config.toml
arch = "unet"
model = "model that predicts nearness at each pixel"
dataset = "made-up ball-and-stick molecule models"
train_examples = 195000
image_size = 64
crop_scale_min = 1
horizontal_flip = false
translate = 0.12
color_jitter = 0.2
cutout = 0.4
norm = "groupnorm"
hidden_act = "silu"
weight_standardization = false
channel_attention = "se"
pixel_unshuffle = 2
widths = [96, 192, 192, 192]
blocks_per_level = 2
block = "bottleneck"
dropout = 0.1
attention = true
upsampling = "transposed_conv"
loss = "mse"
targets = "nearness"
init = "trunc_normal_002"
residual_init = "none"
optimizer = "muon"
muon_scale = "original"
learning_rate = 0.017
momentum = 0.98
nesterov = false
orthogonalizer = "newton_schulz_5"
adamw_lr_other_params = 0.0015
max_grad_norm = 1.0
max_steps = 6600
batch_size = 48
epochs = 1.6
lr_schedule = "wsd"
decay_fraction = 0.3
final_lr_fraction = 0
warmup_steps = 130
weight_decay = 0.07
adamw_weight_decay_other_params = 0.05
Rows from block 3 of a small model that predicts nearness at each pixel, named by matrix and row number. Rows with one number belong to one channel. Each number is 128 + 32 x the weight over its row's rms, rounded and kept within 0 to 255. All counts start at 0. Numbers have three digits each.
After each channel's rows are labels from the 100 images, of 14976, where the channel reaches its highest value: "top examples" is what is common among them; "lies over" is the class under the peak. Only what is clearly more common there than usual is listed. The data: made-up ball-and-stick molecule models. In brackets: how many of the 100.
# convs1: 3x3 conv (model.enc.1.1.convs.1.weight, 96x96x3x3, each kernel summed), inputs 0-95
# convs2: expand pointwise conv (model.enc.1.1.convs.2.weight, 192x96x1x1, transposed), outputs 0-191

convs1.23:118108159161162117110121066130115175164139094140111201078128149088156121144127180135088194099207108136075110135160097153156126108054131168186128122098170139090177116174122106077079139164145176109091176140127154129061137111125110145131136177157086105134129168136139116119097139111127099169
convs2.23:114104079139132170099101178147105100122153045128115047124169169139128192172152173111105142169141128157074129145130090168090128109199123124144115207128107145161152131128136177091141190069112097125080146120144144137106151129109127108183101119112094128109165144192128056126129183107115187152094128118069072134128100134128099087166123197127166146127096128129167123216096127128142139133097138113158121115108123130086127081171106083134094111146128160120106146150128165136097153177129152078111152124133132113103158160085117070102111110039196154089128116140131165175094127089197127153
top examples: small balls on sticks (68); balls: three (43)
lies over: stick (59)

convs1.67:100103130038077141098173126078117153151098175151164116098071101107154088130167166144071107115133125134160175141140162148135143111101125090146108143087207103116142143140162168170072099110097154179132123150114110105132179159085131120085141138094105092075124098111131127123166195054124102119
convs2.67:082131113103104080095131224084095120095120110128111142114139161139128177074198143166077110107150128156111126153002110112133128159135130130162124034129163133147143151128191137120133171068145162124102137140134090136150078117126128150147093105125139129255112108129128092127129203163104109152104128121162157178127107137128113075142121102130124145128087128127089130223121130128120108113175136160089134100119140103114127106070097146148100151164128159095134123142128184102154168105128111162094140114130149175167143098101090153125137109150069172159128145172049117108137127082101131148
top examples: small balls on sticks (88); balls: three (62)
lies over: stick (55)

convs1.52:109098109093157115164126138160118100099177117176156120121100135100103079150105164172122128120162130161174127096112104105119138049105145119173078152087091115130147083141109088088139092083195109131120106128087076141051152179086114159130155162125076128115158114072146066148092082070152103142
convs2.52:161085150097090109158107095161117125155129116129156156089108123111128155158140090163143057112119127106050101156109147173146129140122031127131157163128112125164117101128132116155138101144136090132153088168176170008051156144126128178175174065136140127104106108153128164124128167136123162148138128099138165120127130089127067149019141151127127134128187128128101113166117133128085086143101124125163117177128129125090130105157190096123199081135128122148107126127128104090135062113128063121176126132129131151152081149096158126105121115142146081156128102093111146031142127187167147197
top examples: balls: three (68)
lies over: stick (65)

convs1.54:162162120153176110087117057162161120162147143088182140107116160151149110140127137125255134122142172084120134127178114113115191098124119155151150115151104121138106138136110105106068149156079148144125171139140164115115130088089157182120129111142095079122157143184156131107179110157168139128
convs2.54:140117146134121063090176224163141189152139079127094129163153091120128140118168160146193197105140128160098117111055084088108129128202114127081093085129106132164143169128108111208094109107139107126131095043147130135111125144129128087106137108145144128084143177139128104130127173141100099126195127097155121101128092121126115170111117199129080080129142128128238153126148131128143134124150121103105133076130149125096128167220130098110148142069128129128126125109128099091154111090127097093091087084127100073152144084148115133175167116131084062168129158144068148139134128079127082136
top examples: balls: three (47)
lies over: white ball (32)

convs1.77:087146108122191124132146105154179136110156148144152057140018129127109168099081083147125097150113096129151182156216109140075131138115129147092143125071078102122120123095133155073125092136094142145148151154162045135136084126135132197129139135101141148128182121086116142142094134106133134098
convs2.77:075173111175130167143199124109149096077087090127115090124121164090128064152166120093166137120132127098194107057105126075123128116140115128095091127127125076120180068128125094159117124137102121126098137164136202062117091129105130133169204120128108127171108139111128226117128027119150107079177127117200096096128052118129104171119115139128118173128101129127106121120072129128114087071127135140134127141113120143153130129110055153084144108165128209099137147083128090129163095095127127041145147092129129126137143099146143134142136118185133107149128093137073113106075128127163164158
top examples: balls and sticks (61); balls: three (27)
lies over: grey ball (43)

convs1.10:128097104137074136098135073073117127173054124093158135105160112135132157107062078087106149137095098149155133143097145108134145179119089138198125114106182105108148124201156126187119154167104189125104129162097142100083108079127099175128137143116156069101109152067132116117203137122120148157
convs2.10:159126163017145144078114122125153097163112137127117132153141140107128224132083111103107106106137126161161121063101132114135128145098094127159021193129166099117095093129077106168125128206101176123154167131065100141111099123103129158145107161132131128168053107145128138125129121084143166150097128192070139070129109136128118142131141105126102113128123128129071146128120127128106126093144137139054125134114103069143126073139090142166050136136129079111163109123128141136065151103127166217116119129129140067109147131159072176127110133181147077160129163091123141145106128072155107065
top examples: balls: three (43)
lies over: red ball (25)

convs1.43:107092135050061138203124164139104128088204152175105094104123107163127145112163114150148091115102136110122138127071116149115113128168133143197113139058067139101119110146137145094104103122219088109149097088137169132136129147113167115091118088129110132116189129167154096156103147082120088102
convs2.43:147160145160094125182139057162130108230096157126151120119141083119127189183156129228117093138161130103081148122093155104143128117172124129192102074129114143111104133128117114145107142112107136129176134129164104029127146127124126172137122154114113129145077187134128085101129165124104143104152128143123073149129079107129135206097130093127167093129162128128066135112103131128148112085122130123126139111105140117120125095208164078085170099119128069102114174116128035112128133078128082106137152131127136141126115079199211165113149124145158130078128099147103088052129127166109172098
top examples: balls: three (48)
lies over: grey ball (44)

convs1.22:101114112042114127146137137119143199120200112073103121086079136162129131105134175139096167130164130145170138127193077115164120131144105102153141109166197138129128141178127158195122193176123148139113164096155158096128127070181162151155127172143111095113123142150147159098083128063127107106
convs2.22:148101137116096091073097121122083096143124107129053063108176082147128112129149109139131116078116128124219095097082199110178128135143127127103140137128133151091106135128105089168091161176130141122142162082147177091078142139136129174184108130135135128093121082082128096130128098121141046167118127069053119215128076113127114120102130091127100091128122128128162115071122126127152127095137126099106150077082138070097126143111117093179146125084128080084121105133128096082090099125128116111124128194128100074099203235092163123121142127156079123065128121082096106147166128122149108133
top examples: small balls on sticks (90)
lies over: stick (27)

convs1.16:131141117162184163133138114237124086089171118110239115111114096113143135149096123149093114093133165131170166141108126160133154132159154205174161128104070110142132146158124094125075101174149121136164118128148152153152212170109159102129141149115153106091185111102155117157124162126138129120
convs2.16:123173084178094052132053114168137121062140093128155110116109062118128066125118128187174112114113128162097137135118134105144128110184097128082220174128126120138087139128147048122079168099139134118157140103092162105117110127103128059169065151135164129129140092149128098137127083100070094141144128123161167081126117119129156058067085126128103141128191127128216126143115128128148130102131132113084159114085160051105126138048122106129113147141127080101111151093128048136048158164127140111076098135126123081117113134122136094111154158096128112192128141133093136116124129139139134181
top examples: space-filling (77)
lies over: grey ball (32)

convs1.32:144150135097090126153137115104099176160132167118105176135180133158122078082051136131126097139234159147107151149124165145134147177162137066113127111144149116103126142144125150100117126210186124172166174132117095106212147103137061093116118116161146116133178108152140183142123154132097147128
convs2.32:070199112170160163173063160137133114241123075128071105137113195108128098127071120135187108092150128169119179134102148123109128149176131125140104087128116126127134137128093125111075088091128086126136122105111117136136056132072129060096109146128115127088170129107128174133128177073089087080124128077130145108127079135129118046128117115129100073129112128128088179041104127128112099173140125168135147089162126192087132095119124156175151128137128173183140144139128145107121109165127143104089101139126135065116153117040124128144114095104066102147128143177194134121170128110127109105
top examples: small balls on sticks (96); balls: three (30)
lies over: stick (36)

convs1.50:139127155088116122090090138159107083136082134166046182125159127154146090127104124137087143063115097093178177145132146113161175136145162108091068139188103137117138137164075094134050139142128167086204153126136201136118134166167111117149119110113134121117089108141120160145137126159103131207
convs2.50:114153154089088101190112147121178150064097150128089152086141128153127078145159128097130100143123127129187122107165119158136128152155133125142117088128143125143158113128119116144143160163147158114093133149166182163076174149185129129077136188138147131124170094162128121145128071133129161183147128190167213133129237137129164198141105066125161118128107129128155174117131125128184140080142140103134120137144128126129129147136125172089070163099127094146152113150128192093178111149128234177180087165127123069147180130184155130118111138124087153165128101124069133173190130096138088071
top examples: small balls on sticks (74); balls: three (39)
lies over: stick (68)

convs1.45:183102180148076130165136112111076147086098074104126124124123126144138076118090119113053046086183071123141149140085087124123132209178186093074131141157139120108134156166096123109117157131144131132129132150138095133118102071193093103158118168128143108109061131145153137159149151171127136126
convs2.45:165146228152138096105106131172115157098162137128190155112140088126128121086054125134121177118124127146122117117106121100167127150155149127110056139129109131123128151128119146128112107147143100114094117125093136157156143144124130119201105188124126126114142118160128053137127133134089184168070126112171120192126255173129124131117091129130139140129129128128108107154189130128116079197103114133091150185124157165080130099075138158191137155162131101126093139105128058079083191103128159163094128132123152096170182092125121129126132118082241085108128124156087129195107129119109157089
top examples: small balls on sticks (63); balls: three (45)
lies over: stick (85)

convs1.30:134127113108112120108139174123107135160160176121009121137139160173112126074115245104118217110189188152104158144097120114082104142076146152161128125170140144121170143098110126128120107172140120122069175163096131109100133131158131090126137070120133153109122112144144104101145102129142108126
convs2.30:127143016152116102106070175130122143173130165128122135125115107136128080113154068132136183093105128162037141167154176126178128128110125127087063062128109107133153110128118164084161166092136186135121097114133084130126098113126128180069129126122114128038129147164128157141127237136103128183146129105041080121130149131128088118111090179130127098129119128129157121246156130128194112157109105175102133160105108097157127118134117151160069082126127104117108168135128179112137131055128084140162165088128154117099105135113094186116132090152140142124128135145134104136143128128166125142
top examples: small balls on sticks (86); balls: three (48)
lies over: stick (51)

convs1.76:126107114187140123165145076132102099136205098148151114133058202136099144155106087094089128156070117150067095101123142140104109092193141098088116152121159144138153112107135080128220156143116142165087106141147147153129059076138087084143144120163133132172198131141139104142130104153138114106
convs2.76:094109103144128088165108132105127152107094104129235140135111165089129112122145155147091080099084127111103113115188140191127128120195117126159149140129137095044110126128167135084171158077143108129088144149158164151096114145180129066170065113155129130135115134159128163100128223101135130148184128116196067120129160119128179106109137172126117131128075128128103111155099127128108109057108141079124144109114119121080127071183123152083105118178128138112088127120128108150089110109128148150099215068132126100136117161138135140126102099113122229146128107114159132091049129106097124211
top examples: small balls on sticks (85)
lies over: stick (43)

convs1.70:117176127138135137173102195153096147109088132118121148170038132188110116082125138129100105110158089123125111165117150102122118175162190096162122136136103140136159099154122076091206149155157151093077134137088067124056115130171127120127148109144130123141080133166127149130049107195137143169
convs2.70:102243109193112135168092132168146111118129056129125091146188105133128105024112125169152068145148129136128157114144110137117128128133117127131124119128126133094147107128159067120159134161132112127108132107096158117172165135135128155145050129138108128155122154092127210122128141152094109051156127113138130184126113170129150136135101123127171127128106128129005125155171123129147128146090128120170104110183127143139124116108093164074162073125128128186133162091128122131112154152129164171158137133126149161139154099061104201130114184118115107111128100158246117104121128132105209162
top examples: space-filling (62); balls: three (43); balls: four (33)
lies over: grey ball (35); purple ball (25)